Weights of a small image classifier.
Training: muon at rate 0.016, batches of 256, held-out accuracy 100%.
Data: 195000 training examples, 44.2 epochs.
Rows from block 3 of a small image classifier, named by matrix and row number. Each number is 500 + 40 x the weight over its row's rms, rounded and kept within 0 to 999. All counts start at 0. Numbers have three digits each. After the name is the row's rms in percent of the matrix's.
Before each channel's rows are labels from the 100 images, of 14848, where the channel reaches its highest value: "strongest on" is what is common among them. Only what is clearly more common there than usual is listed. The data: rendered made-up planets. In brackets: how many of the 100.
# conv: 3x3 conv (model.blocks.3.conv.weight, 112x112x3x3, each kernel summed), inputs 56-111

strongest on: half lit (89); glowing rim (71)
conv.82 094:503486518501486525501481523488514455544524479432494431500457481452496502535497491508408475467466490514559515512500521542472519503510556523481469492366470540504478522493

strongest on: rings (100); full (56)
conv.41 107:497510591519441472467514441495425473543518489509524499496559519523532560452501481494476513470519492450417443467537504509503453471492466505479480502526546449465604560515

strongest on: gibbous (61); polar caps (56)
conv.3 094:501527524430500511490547471520522451523579530425448534458484496462534550479506530534543574511479472524465538522530479481510471460455485618520489485560444517477483600457

strongest on: rings (92); polar caps (55); gibbous (51)
conv.61 081:485477519516515387484489550474489492614496514499497540456473532505467536522536534530524550555524498475506461531564437527453485463424442572505492507477476508439421581484

strongest on: polar caps (80); gibbous (63); lava world (44)
conv.94 103:497469494484523468454444525476474532455473497533509430545517426446498496486446477483511484560523539558585515458439527529578519489431453542516488525555512592502408500486

strongest on: rings (72); gibbous (69)
conv.0 085:548519484556438458528543484416503474489519527480455535443445531583554485377526499444477542493480470458473606490514552513494499429434559448513458512497468463540559474507

strongest on: polar caps (80); lava world (55)
conv.98 130:525433505512493517518512524522539572497473478525467438559465472498546527530426489475530545577507604579552452470576518467553454465499474439538476507586511510442512477496

strongest on: gibbous (73); moons: three (70); rings (63)
conv.107 086:530513539459421471495473482541486476534508520427488421467395443468507513521511481492437502515522479446577492531483575570518460495468501475466515532467503465434468496482

strongest on: gibbous (52)
conv.77 085:488475500530510496505525499562563477527552500485547565484530526499545531500527484502482513448546533453481486496509503529528485523441484561491476493503557505458499475451

strongest on: half lit (86)
conv.69 093:479526523520531484542447504468508524474488503451427469462494438458496442539503479504555507536452446516475465530482478462529504545466502483475513504517480503512664452508

strongest on: lava world (57)
conv.29 090:512537540468386489486510516464453457482506477496526493529553520467497497407483482597445470457524439468522523505501542492515531511477455555521482514476500557502427448451

strongest on: crescent (81); lava world (77); moons: one (62)
conv.15 099:565522538475481520549553508457443478540501474420542526521461501491493547524492533632480493473507508495526533548533491550483472482422503489527460496486539474548521412474

strongest on: gibbous (67); polar caps (67)
conv.62 106:471534516532515444490478508514528437450442497478460574511502523496536503498519501517458536530498501578575513503512498517545524566481487435511503534518484556517588526529

strongest on: rings (84); half lit (59); polar caps (56)
conv.1 095:513462456500425448423542505469446515582464482489456513511519470476519487489480514478550521595503556531511479487483507508493494539455516468538464532628461530481499597508

strongest on: polar caps (65); rings (62); gibbous (54)
conv.33 069:525506526462563463556520471512464509525458513458494480543461441518474532544489491517429394510496497467557503524519480525440507486568455517459578463466482483516503440500

strongest on: moons: one (55); crescent (52); lava world (42)
conv.49 106:561529543477437440490449454486541483526453534493541506457545487516531563594566546526521441483557537478507437553521449490503525501446478471495555468511538485557496461531

strongest on: gibbous (51)
conv.79 082:467535446514436563608437534538513557466444466462453488453493444471550528438477513480503421502604492504520468455525465502558481501429442420453463448505479480489465517465

strongest on: polar caps (75)
conv.25 083:445425499468572527465480501532572440560532499552474453480457512509480511519530436460442457485551501435474484509533580518473497497485487492505510495462552474473540544538

strongest on: crescent (54)
conv.12 097:538543551524486437512511518453469502495510523493481480452472533563550515448527540581533501470531503440581525443445465527506560483503535482449472470457511480558519445537

strongest on: polar caps (63); lava world (52)
conv.7 124:514478563491526492503464529482561463524583514445493487514564445508542396492548555575518448489520491526531524517424549561509541467470513414492479487468477588526473473533

strongest on: rings (97); gibbous (68)
conv.71 106:496442497475398505550447488489492500520475489455481474503491440473501511484480466507536419436424473412487563481492605562465486476513503501467514582551567519489467485468

strongest on: gibbous (77)
conv.111 083:503447467522567505506476531490523510523550485492469470533482495463511443492492486484447470543581507607548514491582505533461542546459509491539482596485480519472528482496

strongest on: gibbous (60)
conv.92 097:503553436431563465497435462462493495444538491532454416524514482473514502511515501498522472511432472462497504516517510442451558499480485541498507544595530575526472558451

strongest on: half lit (100)
conv.85 086:458532465494500502501468565484508464486488526469506514508523540522500456514499546515533468476458457598511521453518495464521493505497511488502516503436543476505486387437

strongest on: rings (92); half lit (70); lava world (36)
conv.90 098:518530459460507509460496505452413493499501482542441439499431437518502504507498445500471493530512470479475490516515527474577493503462444533534484542489417519491548460476